Weights of a small sound classifier.
Training: muon at rate 0.011, 7700 steps.
Data: trained on simulated sounds of rotating machines with and without faults, 39062 training examples, 37.8 epochs.
Rows from block 2 of a small sound classifier, named by matrix and row number. Rows with one number belong to one neuron. Each number is 500 + 40 x the weight over its row's rms, rounded and kept within 0 to 999. All counts start at 0. Numbers have three digits each. After the name is the row's rms in percent of the matrix's.
After each neuron's rows are labels from the 100 clips, of 14976, where the neuron reaches its largest size: "strongest on" is what is common among them. Only what is clearly more common there than usual is listed. The data: simulated sounds of rotating machines with and without faults. In brackets: how many of the 100.
# u: gMLP up (value half) (model.blocks.2.mixer.u.weight, 768x384), inputs 77-153
# v: gMLP up (gate half) (model.blocks.2.mixer.v.weight, 768x384), inputs 77-153
# out: gMLP down (model.blocks.2.mixer.out.weight, 384x768, transposed), outputs 77-153

u.637 115:507532493518537496527535468498473427416535481523460483521492528539482550482519535514468445457547627513473517446527485545584595467551552519545448501511492532481574457543540557539511443594542492527472480482476495448541463566488441539
v.637 117:544526535514477523587467436551414533486488513537462491497516476502515441463528496567522462580464564527558490481451476508525556517517512525506514503561479510493456467480456432522483510561493475503515498456472515451574481583546519512
out.637 123:480455553494510516435443531523461457545470492485499551520476505419500479524509485519550523481477573547521470532516462501529556482504536483537493482469513481526501474473480478499532542534499495585444504509441479564479432504498570490
strongest on: pump (93)

u.99 128:464512512503575518503529498531431493540509514566458487458526589449455521509535531472546515591494512524476505486474514480478474491493489530515488519540461489487508518543440492528527601541476515498574501519496505444441476493522558486
v.99 120:490501508511498511508554457439496424396495506494510491504407454514477509492519458482462436490554524469449517470481544506461507496479447523565537429513531474521554501529561439446509488495514535506430527471508498568480503507489531493
out.99 125:509547553420471453431411481484507481485520530467460481518510512479464506495530500477527473552470473574562496518471522472485533509471459508396469496440542590415466497466515480540560476450511497455599513466567476561501537466455490442
strongest on: pump (97); reverberation (61); text has "room" (61); text has "reverberant" (61)

u.481 082:481487437526478511573563489486503550478534531502408519465552488507490476518527506519495455548528489531485501443490505511518522504538485514506517487533490515509535580574514523588421520396455465473522551516465440484515479511465512529
v.481 087:514527480518401484559475522453503552431518561457534453429493485431504491532543440557480487425413512551490476484482500451486501571515488550497422457512498539468586617484527500528524493477548445534525530567514528530490525502555479546
out.481 081:510457536440428531498481489487500542481505459474538487452487508449471516535518486558575480426432506517460516516512518469485480467510609465515394521462530560559536483491453445550506571523479509531499451444526505492496437521496438510
strongest on: pump (36); turbine (35)

u.111 100:473518503531468503552550484510585538481452518564502518517522370473431501466619521517508544499471468531519559455483497492452489535502456467476453520496518495488535534474503515508522505546506509457498536506464554482462520513518517525
v.111 098:504462494511421503488517463506521552477491532501542527498448521485471435528522480505475478502560525536533508514515530497522458521494465490492479475522584538513508584521536500448465523551555491436542480492504516504497574452550508522
out.111 094:496472522455522453497518512475545494519504480502428569473504464533502444524493453570513544480616461510503444482499522486447485468488409463489544526532540489529468591476535419475543478493575531458550528425467463453521494461449544524
strongest on: piston engine (93)

u.63 112:537556527524493464419494518530481508511550487467500517486541545545549452571567493524441446492427486468526494449474494538484514473511501499523555516499474500477566522493496502496584527484517456470541525514458548530499498496448415465
v.63 120:415484429552512505514512464537473578459492475515523570487569518464526518498463480524521481458522494510453512454575497454566501502491554531501460566559508496477568478541511488493479481492467518558468485489525515542527420539529517569
out.63 110:520508477493526488519551508518446586485470492470453497511531505516495505530493394512486489458434427505511543476557508523551415554443527526500534552501562527512552510489442426534526444526551527464547550486457521472545530490521488499
strongest on: speed: slow (89); electric motor (65)

u.706 108:594462473530434488438489576491501428499465418485489586560532507523559454538543528489506485465440487489501461503507560500508547489508478455453517458540483539493464589458442494552576528430477479483513456412524508477445501497515492526
v.706 107:550502410481382522523505505491501532519486487533488542511436511385495475463422482520534494512436500432490529493531532515476464500483538492511472456461486556555514490501502476493565505513509501576508508531532438579528457470511454483
out.706 107:460545532458538522470491504551486544439426553470488553534419432585516484495463540510502464475460528506528459543526493425531564521459455466480524601491587511459460519404517503474452501548460508531521488507425522516536541527393487430
strongest on: piston engine (30)

u.718 128:560563531450500418492455500550477521461483508502509485408437494467539502563487580507489528496489590555594532478489518471500514565551484493497483503486501501470473479534483576503541550481498568478510557428493502494572506533498446475
v.718 120:449445498454527479533505532470482478537545506480495460504473566432508515557484488576493572482474446451549455549478533552463498488610462538541448430507533542490456458523477519526455495518456478428501541502561473546509484444510496577
out.718 126:475553443466487503452506576447430515504446444551495515519496488490482466531503509522490525500499453485459500524536555543445472517508485561464560485547466490522471560456471478556559460515403443448548475473576498551513500493525570535
strongest on: piston engine (54); compressor (39)

u.397 110:551537486423530563511557522444495507470480613538442455475532496525505478523494487451530485472516503515504538478455553491489566494568495530436527511436462473472555513458506500514455553484510457496490595476504545435454453514526555429
v.397 120:499527470504546495551562469522551450475507514549532528466471504559517508403484532493498522554576526542563535485519451475441509502469514476475500449499530431492472532459495445551464496500507502423536527511452511486427469482502477502
out.397 129:560491507519486469534493509512527516530546489468551480573493499548501529556484481481520428535524574513538549469445478505428490516443533473516504519509472508561550525511508484572536543436520520463472499535465559496510427457501518508
strongest on: speed: slow (80); electric motor (51)

u.286 043:443493513492521399480491488510516514474487482467436448515497520496467522478481456484493504427578492558508503496419427469518496441471505589452483512455471503449470479527547457618515505505478559557516505518436540546525473487485447475
v.286 024:502488487565545461510451550455531525509396590521513506468454517517499447532519603430442548482454516479576442535460504526477532446566525517517465543549458488606538551495422550553531458568494497502510500469503533492529462529541471513
out.286 037:516497540461447613426495527485472504538545521557573493540464511510505493493490552443504436509466539518533490541465494531505515529501459501498517518459546547512478486430538504451509541536519540488495436452519497525550496503494517481
strongest on: pump (39)

u.639 123:536486519495460534450537542510500534472460467534491451505561462453487524498548490552517478487466517471422392494532467521526496467519454482510527547492511558433498486467506405533570483448515499532542516493451495499530572460467493443
v.639 117:467469538476485508582419491444473501523533534500529468486474571468448549500550455477495563561548476512499508496478497519547421521420462496455513444469560428525525471425526506449477469460524434487458458527526490478488532480497514544
out.639 133:495548464506518563529537558496509493489587489517418487489500574529455476461481523457519498528539497498500468477481476504481513521555472461517360489496552508453425507436530516452493507540493493545524547444441518495430469530488512473
strongest on: piston engine (45)